config.yaml
model: "image classifier"
dataset: "seven-segment displays showing three digits"
train_examples: 195000
image_size: 48
crop_scale_min: 1
horizontal_flip: false
translate: 0.12
color_jitter: 0.2
targets: ["first digit"]
num_classes: 10
arch: "pvt"
norm: "layernorm"
norm_position: "pre"
hidden_act: "gelu_tanh"
mlp_ratio: 2
head_dim: 16
fused_qkv: true
qk_norm: false
layer_scale_init: 0.1
parallel_block: false
inner_norm: true
patch_size: [2, 2]
depths: [3, 3, 3, 3]
widths: [64, 128, 256, 512]
label_smoothing: 0.1
loss: "cross_entropy"
init: "trunc_normal_002"
residual_init: "none"
optimizer: "muon"
muon_scale: "match_rms_adamw"
learning_rate: 0.0029
momentum: 0.85
nesterov: false
orthogonalizer: "newton_schulz_5"
adamw_lr_other_params: 0.0022
max_grad_norm: 1.0
cautious_weight_decay: true
max_steps: 6600
batch_size: 96
epochs: 3.2
lr_schedule: "cosine"
final_lr_fraction: 0
warmup_steps: 1320
weight_decay: 0.07
adamw_weight_decay_other_params: 0
Rows from block 6, named by matrix and row number. Rows with one number belong to one attention dimension. Each number is 128 + 24 x the weight over the matrix's rms, rounded and kept within 0 to 255. All counts start at 0.
# q: attention query (model.blocks.6.attn.q.weight, 256x256), inputs 0-63
# k: attention key (model.blocks.6.attn.k.weight, 256x256), inputs 0-63
q.0 [122 153 118 164 139 178 169 130 159 125  66  90 117  61 105 170 144 118 135 102  97 130 144 128  84 114 106 171  89 127 122 107 114 188  94  58 142 173  85 150 117 110 103 118 125  98 172 113 155 106 159 166 137 152 125  63 180 121 138 162 179 145 128 115]
q.1 [141 126 118 138 131 123 170 125 118 150 166  65 124 122 102 129 166 184 112 160 141  90 191 190 123 118  90  81 160 124  62 169  97  69 121 108 128 135 247  72 162 181  67 153 130 163 126 119 128 132 134 109  93  87  22 126  69 120 147 162 131  97 168 191]
q.2 [139 114 149 113  77 121 161 123 173  99 123  68 154 152 115 141 141 143 142 113 109 136 191 108 121 168 112 157 122 138  88 134  85 149 112 125 132 101 156 108 124 143 153 116 145 142 156  88 147 117 147 134 158  74 123 114 144 140 139 117 114 120 133 108]
q.3 [ 98 139 177 133  84 147 121 156 172 130 134 129 135  87 172 146 134  75 138 105 180 164  93 122 135 139 134 114  83 108 112  91 133 183 132 194 159  78  20 119 125 105 185 115 178 154 144 100 155 137 106 149 138 100 162 141 189 198 116 124 124 154 165 130]
q.4 [124  93  84 154 148 142  97  80 115 117 136  99 128 155  87 146 112 160 147 131 108 122 131 175 119 125 130 125 138 147 160 175 125 114 141 101  92 150 174 147 108 166  88 125 142 113 144 130 107  77 149 125 127  99 134 139 105  64 139 129 127 114  93 124]
q.5 [169 131 178 126 120 131 131 100 157 140 168 147 155 145 127  93 166 162 139 166 166 167  96 110 133 151 115 115 140 139 123 155 139 115 171 134 130 130  89 163 153 111 127 125 132 173  94  86 135 144 114 100 118 116 116 134 134 185 123 108 162 140 162 125]
q.6 [151 118 157 151 108 129 142 144 155 137 144  66 142  99 134 145 131 114 109  91 116 100 129 130  88 121  62 194  83 106 130  89 110 143  97  99  29 160 106 133 111 156 146 124 112 152 181 129 140 143 121 120 137 100  85  93 164  67 105 137 117 170 126 186]
q.7 [126 104 131 152 133  94 118 122 133 130 147  92 118 161 106 147 119 136 106 132 177 100 140 122 141 129 151 123 152 113 101 150 124 134 131 142 107 120 148  99 137 182 140 125 158 148 129 120 139 107 141 142 129 118 119 140 149 121 122 124 107 117 144 135]
q.8 [109  96 139 181 101 144 165  91 107 123  79 132 125  90  97 199 119 137 164 141 121  94 145 172 109 123 146 197  98  89 146 116 144 144 110  85 105 149 136 126 126 113 139  94 117  91 115 158 159 104 135 150 148 154 143 117 134  30 130  90 120 159 127  86]
q.9 [106  92 143 122 147 146 146 103 137 142 123 128 129 123 117 179 135 132 123 126 153  90 126 119 107 143 121 106 115 116 112 156 145 168 170 143 143 156  85 113 155  96 184 117 117  96  55 131 120  90  99 156  90 136 110  91 131 148 102  90 153 132 136 131]
q.10 [113  99 109 118 163 149 153 107 187 117 169 166 151 112 121 170 153 143 150 148 188  80 152 139 154  86  60 100 118  97 106 153 152 113 213 170 126 152  43 108 141 117 152 127 128 130  76  65  89  66 122 102 140 101  93 135 161 160 137 138 181 127 159 130]
q.11 [125 129 153 120 115 106  99  99 128 119 184  91 175  85 170 163 105  83 111 108 174 121 120 139 125 110  89 127  56  51 110 127 105 152 113 163  58 126  96  94 132 196 158 124 171 165 123 107  92 140 140 130 126 121 121 146 130 113 130 148 122 124 135 150]
q.12 [116 126 136 105 151 135 142 103  80 133 101 132 127 152 160 148 154 127 130 133 116 126 145  97 128 114 154 168  94 118 100 141 103 158  98 108 147  59 123  96 115 122 160 117 124  83  56 120 129 141 135 140 155 222 198 120  90 119 121 116 110 120 124 106]
q.13 [134 122 101 115 121  86 122 104 111 146 170  54 145 122 190 148  76  60 115 113  84 110 103 105 105 113 120 136  87 145 142  98 135 153 130  85  76 114 129  86 145 165 151 127  93 102 165 115 114 201 145 130 133 176 128 169 150 150 103 164 137 134 125 138]
q.14 [106 126 113 168 144 114 163 159 121 125 139 155 114 134 118 170  79  89 128  91 105 110  98 148 117 110 189 140 150 118 123  89 131 154 144 118 147 153 142 137 124 123 112 124 111  82 154 177 169 127 122 143 117 148 108 133 129  81 135 117 111 135 100 126]
q.15 [121 164 175  76  96 122 156  98 146 141 132 118 120 118 169 121 179 139 113 115 122 109 159 130 139 116 105  93 122 104 112 118  83 114  93 120 141  72 135 106 101 121 140 122 129 137  97 122 131 146  96 144 105 125 145 124  94 159 161 127  98 103 148 106]
q.16 [120  91 135 168 108 105 155 119 117 152 151 127 128 125 140 136 108 133 129 106  99 102 106 110 173 115 133 116 113 153 137 128 134 115 117 127 113 108 132 118 148 144 110 132 153 144 138 131 134 112 157 131 119 141 106 120 138 115 152 133 114 133 128 131]
q.17 [151 123 142 132 129 126 150 149 103 133 105 131 119 111  91 118 131 138 138  92 161 116  91 127 138 182 132 141 157 114 103 139 111 115 127 118 182 113 115 152 111 158 155  89 110 128 128 131  89 107 113  84 100 115 158 120 101 158 148 110 141 113 139 116]
q.18 [103 122 100 178  93 127 122 102 126 157 164 125 126 163 184 147  95 116 145 128 121 116 142 137 128  74 103  94  86 160 165  99 145 102 140 145 118 179 112 110 166 123 122 175 137  91 155 164 170 173 163 138 131 130  94 106 181  89 132  94 147 154 108 126]
q.19 [133  93 154 141  93 156 152 110 142 124 106 151 139 122 152 102 128 133 103 146 117 111 110 120  94 124 131 182 121 130  88 133 153 140 114 120 112 117 115 109 125 142  94 158 109 120 159 113 161 109 121 125 174 133 108 132 162 128 100 149 148 112 152 111]
q.20 [122  82 160  94 160 160 131 132 140 157 129 133 113 123 110 122 162 136  80 178 101 128 125 141  87 101 126 107 124 168 115 149 136 169  86 111 115 109  93 134 121  97 103 145 153 168 120 120 149 137 129 152 151 149 118 143  89 165 110 162 124 143 148 138]
q.21 [153 170 100 118 147 117  94 121  77 131 135 129 137 139 137 132 111 134 137 118 104 139 127 160 172 157 150 112 148 109 125 132 112 140 117 136 149  97 133 133 149 107 151 135 137 138 130 126 106 127 147 130 129 147 105 147  86 129 152 108 140 129 141 139]
q.22 [124 102  76 145 144 132 135 138 107 111 137 115 135 146 150  97 143 133 147 116 119 103  95 129 163 145 131 140 141 103 121 127 151 105 129 136 135  74 111 139 136 142 132 142 132 112 157 123 143 115 153 113 132 126 124 114 100 108 172 128 141 157 119 123]
k.0 [180 127 100 121  56 142 111 101 110 113 157 165 109 134  88 152  98 140  90 173 143 113  88 128 116  96 126 102 142 139 108  81 127  64 159 132 123  97 161 186 164 134 187 155 189 124  50 161 109 134 192 123 181 120 135 163 102 125 131 165 123 139 113 145]
k.1 [158 127  88  74 141 165 104 138 172 118 124 141  85 167 157 158 156 137 118  96 134 124  70 134 112 132  86  43 168 170 196 109 179 154 132 120 126  67 120 172 141 111 122 166 202 158  74 129  69 100 111 135 183  98 149 158 114 144 151 156 131 124 151 125]
k.2 [144 148  84  76 141 136  30 116 133 111 155 115 153 150 103 143 155  81 117 115 176 103 139 135 156 125  93 140 218 109 177 119 154 119 142 121  87 117 163 157 139 128 137 140 182 151 130 142 139 125 138 121 217 125 132  70 138 151 170 121 123 151 123 130]
k.3 [102 100 189 161 142 126 179 148 105 140 126  93 114 122 124  74 133 148 153 141 113 177 137 116 148  64 116 155  72 109 103 154  77 159 169 113 138 200 123 136 111 154  97 141  87 100 168 122 106 131 150  78 163 133 117 126 187  94 153 124  88 118 139 132]
k.4 [165 181  78  69 120 129  79 106 103  95 106 152 146 197 126 167 163 127 123 146 159 111 149 133 109  76 170 116 195 142 186 100 202  95 132 162  86  85 127 135 134 134 140 109 178 136  86 104 130 104 106 147 143 108 136 151 114 141 139 113 157 152 104 101]
k.5 [108 142 135 106 163 155 132 163 140 116 121 148 131 127 149 101 131 114 134 132 112 139 101 113 159 129 146 178 109 142 127 164 165 152 129 143  94 155  97 106 143  63 125 129 124 122 120 141 118 120 118 136 140 134 144 172 178  96 168 130 113 144 106 131]
k.6 [175 171 129  93 131 103 146 146 120  72 106  95 150 106 111 191 138 125 169 170 140 113 139 114 132 151  93  63 170 131 110 106 141 139 120 106 159 155 197 120 114 121 130 160 176  85  98  96 126  91 115 106 157 109 127 146 116 174 123 159  96 159  82  87]
k.7 [128 135 107 136 109 138 125 107 165 142 128 125 110 149 110 141 150 109 151 122 139 127 110 133 136 125 157 139 157 132 166 121 133 130 134 136 111  98 118 152 125 110 111 128 129 119 162 140 126 127 154 119 114 121 138 130 127 164 136  76 158 152 136 139]
k.8 [192 125  93  97 100  99 111 105 125  69 100 126 121 172 119 140 123 132  82 164 119 107 123 148 106  78 119  93 129 132 104 105 141 101 134 124  99 128  99 161 136 148 154 109 195 129  85  92 139 114 166 117 192  68 114 127 149 131 109 176 112  80  88 107]
k.9 [148 121 102 144 107 123 154  99 122 121 127 120 177 152 117  76 127 122 117 135 112 141  95 139 125 130 137 119 102  80 119 162  95  95 147 129  95 131  99 125 137 165 148 155 136 145 117  77  86 110 127 118 127  77 112 168 136 119 116 126 163 145 150 161]
k.10 [116 125  81 106 115 192 129  68 151 117 141 193 124 202 105 158 109 152  88 123 119 120  87 123 107 134 123  95 123 127 172 157 183 121 158 124  66 101 102 123 147 100 151 132 148 112 111 158  84  97 186 126 136  96  98 167 149 109 105  91 131 168 127 138]
k.11 [154 128 119 117 178 143 146 127 121 129 105  84 128 105 168 171 193 132 168 144 107  98  99 120 157  97 112 144 188 147 168 150 117 190 165  99 134 195 171 109 110 103  94 108  95  82 177 104 104 108 156  67 114 120 114 142 132 152 105  67 134 194 100 103]
k.12 [114 105 115 159  85  91 133 116 132 131 135 120 148  87 121  94 131 120  96 109 133  83 113 182 151 165  94 161 123  63  98 101 112 130 109 129 159 130 123  83 130 114 138  99 116 133 175 139 171 168 124  92 146 110 114 117 111 133 104 100 181 134 160 179]
k.13 [140 140 140  96 145 112 172 116  98 140 159  70 132  42 159 137 153 107 156 124 116  79  83 157 162 151  98  87 191  89 133 130 106 161 136 127 213 187 159 151 132  96  87 170 101 149 158  98 121 140 152  72  91 110 151 102  98 144 122 115 138 138 165 134]
k.14 [129  84 142 150 129 102 128 134  80  92 146 128  85 139 120  84  83 128  97 151  74 139 129 114 126 114 116 101 104 139  98 118 139  93 127  93 128 173 111 135 164 185 112 119  87 148  95 108 143 110 104 162  88 125 149 130 149 117 116 164  91  85 144 134]
k.15 [109 137 116 115 136 114 169 102 147 130 101 125 148 130 147 175 154 153 166 143 130  98 126 160 149 115 143 159 134 141 118 123 112 175 146 104 130 111 160 106 130 182 105  87 112 115 195 166  98 123 160 128  99 113 113 125 121 143 126 131 146 116  71 132]
k.16 [ 99 125 129 136 117 114 152 145 116 124 134 106 132 135 143 123 110 141 144 134 131 150 137 116 172 128 128 138 117 104 156 171 128 108 121 112 157 155 129  96 120 105 126 118 144 128 126 105 118 136 109  83 115 148 119 123 143 121 133 114 140 104 137 118]
k.17 [ 82 112 126 120 128 154 156 147 163 141 126 154  98 118 117 137 148 153 130 106 110 116 141 142  78 110 130 147 117 146 119 151 152 154 149 128  80 134 148 119 113 141 150 118 106 122 125  63 146 139 130 135 138 109 155 132 140  89 153 123 141 137 123 133]
k.18 [170 135 153 147 116 134 119 159  75 135  92 136 153 105 104 139  90 104 176 161 148 123 113 125 172 155 131  93 120  95 130 134  90 116 113 168 178 118 157 145 150 130  99 120 135 142 117 171 114 116 116 104 108 128  96 126 113 163  72 128 158 116 156 146]
k.19 [140 154 169 115 145 128 116 102 108 196 117 123 119 181 140 139 175 101 156 113 140 194 103 148 191 116 136 110 188 121 172 103 123  78 162 104 195 100 101 109  68 127 129 113 139 100 140 136 151 131 166 122 133 111 116 111 146 148 140  94 113 139  89 133]
k.20 [153 144 123 122 155 117 130 131 141 124 130 118 147 139 149  87 146 128 107 152 128 161 114 144 116 126 129 184 142 149 155 130 147 110 143 132 140 138  72 137 100  95 182 107 146 126 164 133 144 138 147 121 158 162 142 136 131 101 110 117 123 130 115 151]
k.21 [100 101  91 122 124 146 123 146 146  84 153  98 126  92 134 103 108 177 103  61 123 123 126 120  98 121 132 132 101 148 117 155 115 165  99 122  96 154 161 127 165 124 105 147 141 135 109 115 134 131 100 125 121 131 133  92 144  96 128 141 121 131 138 144]
k.22 [ 86 142 117 133 129 115 120 113 137 103 144 123 115 143 104 134 129 156 128 142 126 167 125 123 140 121 123 111 166 139 127 111 131 141 121 132 140 116 128 128 129 122 127 127 141 124  98 117 118 118 116 118 112 130 114 127 123 126 123 114 131 139 127 124]